From a checkpoint of a small image VAE.
Model: 7.52M parameters, encoder norm batchnorm, encoder depths [4, 4, 4, 4], decoder norm batchnorm, decoder widths [64, 128, 128, 128].
Training: muon at rate 0.0019, 15600 steps, batches of 128.
Rows from block 2 of the encoder of a small image VAE, named by matrix and row number. Rows with one number belong to one channel. Each number is 128 + 24 x the weight over its row's rms, rounded and kept within 0 to 255. All counts start at 0. Numbers have three digits each.
After each channel's rows are labels from the 100 images, of 14976, where the channel reaches its highest value: "colour at peak" is the nearest of a few named colours to the mean colour under the peak; "peak on" is the class under the peak. Only what is clearly more common there than usual is listed. The data: rosettes with rotational symmetry. In brackets: how many of the 100.
# convs0: expand pointwise conv (encoder.blocks.2.convs.0.weight, 192x32x1x1), inputs 0-31
# convs1: depthwise 5x5 conv (encoder.blocks.2.convs.1.weight, 192x1x5x5, trained with AdamW), a 5x5 kernel
# convs2: project pointwise conv (encoder.blocks.2.convs.2.weight, 32x192x1x1, transposed), outputs 0-31

convs0.12:135151080125070096145143136113127128192168149158118126101154122102143123128114110120117118132129
convs1.12:110142131095097144136173153096126126127160112133131098182162139134107151108
convs2.12:129128153152103151127122150089097167100088138110099105126137117071133119117174133119164129137136
colour at peak: cyan (33); blue (26)
peak on: rosette (83)

convs0.41:132108105067154130094151155143120106131135107121099139141132128102111087114122103154163170107104
convs1.41:121109096124101105099146156123105090108140102095070098123114124113106131116
convs2.41:122121150138133127144128120129125084087120176100121119100185093147115128160140101112153123110089
colour at peak: blue (26)
peak on: rosette (77)

convs0.171:115144147116137127131102113133145153135125153200120120128105108084133160104107143077156130159137
convs1.171:139112119115126112110151110119112130202181097120117158139105121114105115122
convs2.171:149158122137079144141074104128169098125142133096128130146136139147171149130155134155127120167152
colour at peak: orange (32); yellow (29)
peak on: rosette (100)

convs0.77:103131151135135165097155127136156172113112143171121104112112159145139156122125148133155154131187
convs1.77:135088145125140092137177103154137164145095171134121134123166136142141154130
convs2.77:104163092149120130140157151104089092160120128121116158136128090165074113138119149113125121139103
colour at peak: blue (26)
peak on: rosette (95)

convs0.183:116129086128112127080092126130165105132130126142114182134172159146103148136156142145121160142104
convs1.183:125115123113112110114096159147100104151201109122128109082111123127111139128
convs2.183:145183123166128144152129140109078098169137113110152117134127094149144127131149129133084125139167
colour at peak: purple (27)
peak on: rosette (93)

convs0.27:133140119150149134143163155186113125152162178125101118124136118124130191105133116136150149145144
convs1.27:121120148117118114123137133135151157203171112127130169155118113119145097117
convs2.27:132134134162149110101090112150108152146227141108128114139142118133142118111135145142133132128139
colour at peak: black (83)
peak on: backdrop (89)

convs0.76:119114162173126106129178160148105128134118130166147126120129121141153114123173141138133165181149
convs1.76:106135080111117096092149149113103170180135143126160134133100138109123129124
convs2.76:101114153118114132112127055152097142122119165085159136131128169146145096120119152130123109147142
colour at peak: orange (42)
peak on: rosette (95)

convs0.84:115091099165080118122158130141082128104106130138129127096118115126102095111131138170125132104082
convs1.84:136172169115130151144158107146122134185125138093105169139117116114128152142
convs2.84:124141122117186134118129129133094150189116101163121132165121104127124107095123134112162106128167
colour at peak: pink (36)
peak on: rosette (83)

convs0.108:104156123137132131150138133107132157139173117122171119099154104144176141118146125162100184150129
convs1.108:134136150156130102126101129132092097169163136134083145113128129119083087122
convs2.108:180113104160157153091139121096083085142123108138129110117120136094125126142162129132173121134123
colour at peak: black (99)
peak on: backdrop (96)

convs0.54:140128114140133154165159180076148108122136107149127142145130077147100143113132102156145146154110
convs1.54:101174167139129142197081112116137117088125138144135117130124121123134130131
convs2.54:106119112195132148135146148118126132131148115093154123141076115146088117114142128143137153111179
colour at peak: grey (49)
peak on: rosette (81)

convs0.185:109140104120149096117156138160061148114094170119101145126103116157164137135141118124147121128098
convs1.185:096137161157114153145183151147117156124143106150133100117149145096128101100
convs2.185:117129113158144116112123140095140180131148138137115073118131074122128141178130116149129159123165
colour at peak: orange (26)
peak on: rosette (89)

convs0.178:152147130102152115129140132110122080135185122087129095096157082121117093125157135122141131133102
convs1.178:134132133133126115111109145128118176207098132113121167098134126126101121127
convs2.178:108108132110118123109150118125116085097128159150097137080200148154127112121102142150117112117117
colour at peak: blue (34)
peak on: rosette (94)

convs0.189:136112128148109084119119152135146141157163123173147162128141095161152119089094118123114084117150
convs1.189:125129110129127131124151126113117090117213125111123077112126122096121126133
convs2.189:115116177121092122101159145100103128086117136129164113133178105139122130102117117105129158085124
colour at peak: pink (29)
peak on: rosette (94)

convs0.46:141169148116170129117119089121142111098162120099107145116140148117147133189127095146157109129100
convs1.46:127136140134129112121092177126120115129215102137143151137110137131133117142
convs2.46:115114098180135144114120129131111163131143135172145149145106105175096143113125166113086115120156
colour at peak: purple (27)
peak on: rosette (89)

convs0.34:115095122128128126128157123124077109127153108089164103150155071117119095162145138140153119141106
convs1.34:142121129115115108106212189117138106117117131130106118108121132136124132133
convs2.34:151108144140134112193114112147103109135120129134124137128129139057114133166136154145159143141092
colour at peak: green (30)
peak on: rosette (91)

convs0.4:168110123164185133102111130148126106164134140154146123106128105132108165112141169135140174135139
convs1.4:149135151117146157111105117124124113120168119126141201164146126106120092115
convs2.4:142091172094139111089170128147114109128113129122147109122121094145114153143131140128160118122193
colour at peak: green (29); yellow (26)
peak on: rosette (98)

convs0.170:148143138110108102132131126176105105111100133163116161073107151103121132103124116165151097109155
convs1.170:150099135090134124109166168104139104147180136118152128152115099109106150117
convs2.170:136156135109122128139116172070125151151091127113142136120158109099076117137115121132146148168098
colour at peak: pink (36); white (34)
peak on: rosette (89)

convs0.59:124144131172116083126099147107110109146105127126154131127146103128096178159098138142107176140153
convs1.59:121130120122152110151097105116132111174186134086101134147091133119103110128
convs2.59:140097132180120140147168125093130126144101120152130130130122157125184116169132178144106114128120
colour at peak: cyan (34)
peak on: rosette (97)

convs0.168:082095129152134134113102149148092104123110098114172142167153096140138145123126149167128151161130
convs1.168:133115117132130109103134130160149162081109105154192118104116099148128141109
convs2.168:109145113084103111136164158127109114172147127128089126119143091072134098127094097138136135128129
colour at peak: blue (31)
peak on: rosette (77)

convs0.145:135142104128135144127128119159127098176124113183153137132099133136082102077093145138115109129153
convs1.145:140106142105128113158140110125108157200169145087143139105120123138117124134
convs2.145:119116164156120083122132136158110113078113148112099118115153149125160124111181110127128098139090
colour at peak: purple (42)
peak on: rosette (89)

convs0.164:137068162128125129153166154139100150083100134144149083120117129106125109147122124096144115097127
convs1.164:130123110116124133138166157114128137126191102125164185146110117115111102120
convs2.164:105159093118123148118128103113137156176139132128089161146118131172141136122137133159067148151123
colour at peak: pink (34)
peak on: rosette (88)

convs0.32:128121119114125128163145103080131109135184115103131109117141158137087127067134126109104101142112
convs1.32:108119098108122127138131102138123154151168129098129073082107140161098146135
convs2.32:127155161101148154139116131170080100123113142147109093128161172126107174113132114119101111129139
colour at peak: blue (68)
peak on: rosette (75)

convs0.99:107106119091135119177134129160133128138106110151131148092111091115058120150157138155116135142122
convs1.99:139129136118123101110093115142148160078072134133167114099133100100127128120
convs2.99:154098101157113142141131138100151079154144136150168105147152095166138137114120102115096128092138
colour at peak: pink (37); white (31)
peak on: rosette (95)

convs0.44:084137143099155164125123127130131136114135125137090104178133117153179139141151140116177092116132
convs1.44:134119141117139121131177155150135155095055164115142127101133144130141134139
convs2.44:128096177127140082117119139116116113111124135112134148131188112123119117166146086134133092108089
colour at peak: green (43)
peak on: rosette (99)

convs0.7:119140162100141146119156127114160104097147131130149111075132136141160072080138151118148130149133
convs1.7:121098129100105084156189146134112146174103118116147119111138131103133109126
convs2.7:138122103123098109132086122146083131133102196153137105104129144109159127132128153144102132124085
colour at peak: red (61)
peak on: rosette (99)

convs0.55:132097163167089122149122135102161143113122153140143136096117136172136154109133135086085102131153
convs1.55:122132130143107113145127168143086155164124139090100147136142090085096109126
convs2.55:145123132129141135155142123158128129122089129101150114190111092122144116123104112168104160111075
colour at peak: pink (28)
peak on: rosette (92)

convs0.146:157083119087176126109125162134108136115106131097121123110141111120123110122141068158124104093119
convs1.146:103145125137133157116090111123127048106110114129113080124117120114109131132
convs2.146:130136134129121129151128114094123138154182110131159127131139113153087092126101103143146070101091
colour at peak: white (25)
peak on: rosette (81)

convs0.159:164186180140134128120122155130091152141145136117142165126148120080120135121151128118139173133117
convs1.159:114102123136128107108158132125117177174143120108186173134122110126140130147
convs2.159:123149161144134114099144108146114126101150088122123118157115091134113127188139136121105062133125
colour at peak: yellow (25)
peak on: rosette (88)

convs0.30:167099123126149164062123152110141129145109130128140147112148128136166079100139108133128124114167
convs1.30:145137127125135118091108130126127170161131136128186199110139124125127140122
convs2.30:143127151139148077133137156117098115156073096158172119082134109138115147127120154117104131130139
colour at peak: purple (28)
peak on: rosette (82)

convs0.16:090113148142154123129121161117129161118073125125161121168150153167126104116132140132123154166168
convs1.16:119133147134146153105096140169142119069109137126108091158161121141157146117
convs2.16:099128089097114129123148113117165101131132169118096128141178123185113146121099119122114141097106
colour at peak: blue (47)
peak on: rosette (91)

convs0.10:103158113106081115103109104117118103128152140132101084126148159150159108094149158129121131085106
convs1.10:122134147132128133141151156108131144173168115121118174139097145144174097094
convs2.10:143103184126173110154120134090133098107142149127134143130144102117117128138102065095133139147129
colour at peak: brown (64)
peak on: rosette (80)

convs0.58:158123154174122122125072160122142131186171141137122156103121123117125117113109127113109104138162
convs1.58:128124137122132127146115138120127171053169120108177155127111129116138114132
convs2.58:176100145106115138147125132119115091194136103108124130145128087091152093129138140144141101145138
colour at peak: purple (31)
peak on: rosette (93)

convs0.101:095082127159119124120095142175093135104110145167137116089153095100136113129132123146144152099123
convs1.101:108137141132103154165095164143166085089102116135103110146127105140108142112
convs2.101:098133122109120112116137134133116142135092160147151192128180135083114129141105163113127162122107
colour at peak: blue (61)
peak on: rosette (88)

convs0.38:125150133142128131063120127102133117093107131117144128125142140099136177155078090126169119121108
convs1.38:138130174145141117130181160169128121081080111121134116132144121151136121139
convs2.38:096124113147128128110124152111077155120118098103180124110113152077145125107124163095126150150125
colour at peak: pink (34)
peak on: rosette (82)

convs0.156:117148161106153144116132091119137187126191133138100122150110126131145181147118148125148112126122
convs1.156:120089142108142102125159134109135197168142111118163157126120139136117134106
convs2.156:126135125129112146101136100169129074107162114120172183131132117105119136153149129132089148149103
colour at peak: purple (79)
peak on: rosette (98)

convs0.167:136142129103142131114134073091118089136156112103099097104122135143184116132156152151128125167118
convs1.167:122123105141133099117107112148097089107097135101130088075174143120130137139
convs2.167:105140158147116144109152139122090146116124086103154087129092143091133090101163141128161108110134
colour at peak: cyan (28); white (26)
peak on: rosette (96)

convs0.165:135164104126196150098135108132170120139161126131115112119126132121163136125117117119106156185116
convs1.165:144133126148125108121121111141120156119170154152134124209130136157156129108
convs2.165:176094172121135115131126099146125101114156166134106146127138127132116104138064126105126094104110
colour at peak: green (33)
peak on: rosette (94)

convs0.148:149107110145111144146186113104179103109144121143146109131114125147124174136112136169155152155140
convs1.148:112147155134118102125213148134133157151145145150114137102114123106114140121
convs2.148:137127140142152108125121147103104144181110111136146168115120129073084119157135167133144121170128
colour at peak: pink (52); white (44)
peak on: rosette (77)

convs0.73:129126130164135127134162108114130077086142109143137131157113122121089140143173142125130162172087
convs1.73:122135130115141133122120130097122136151167110117130161221140118123124141116
convs2.73:071129152122130153092161134122073170128105116106134112115107134124111138108168157118146122101142
colour at peak: pink (35); white (31)
peak on: rosette (87)

convs0.85:133098065152165173139143140107147142146124145157118137146132141158133174111155104155137148120130
convs1.85:138115139128130113206181148138148157085112133137130101120131138131130126122
convs2.85:131160132122108081159139147109095139144120127143141123107131132110099083084180128105139149093109
colour at peak: grey (56)
peak on: rosette (79)

convs0.52:164178120136119111110099126093116153132125136115133168125133155116097167101163123152117178147112
convs1.52:144111124134113116089111091142119125189154128117096164118140150096162114132
convs2.52:127170156133164149121127111127131123095136123106124130157159105188151137122114140145175085138155
colour at peak: black (94)
peak on: backdrop (93)

convs0.169:115129118123162145129157112149142146116212129161099104134103120147132147093135141114155114108107
convs1.169:143113108136105111150128127140135133182206140119112150137090134141128117115
convs2.169:097131106116114127157131107116124116156135153119160130123127148070126125145135129130079139204120
colour at peak: purple (66)
peak on: rosette (93)

convs0.63:119118128175134134164158148145178083119161114156092138150081131144128124130144146131134151154120
convs1.63:127135115123130158112119159103136077091123127138151141148127146164185160113
convs2.63:130114112127184122076178136110092133177119092115132132112093125100140103122142138113135128143119
colour at peak: white (53); pink (29)
peak on: rosette (85)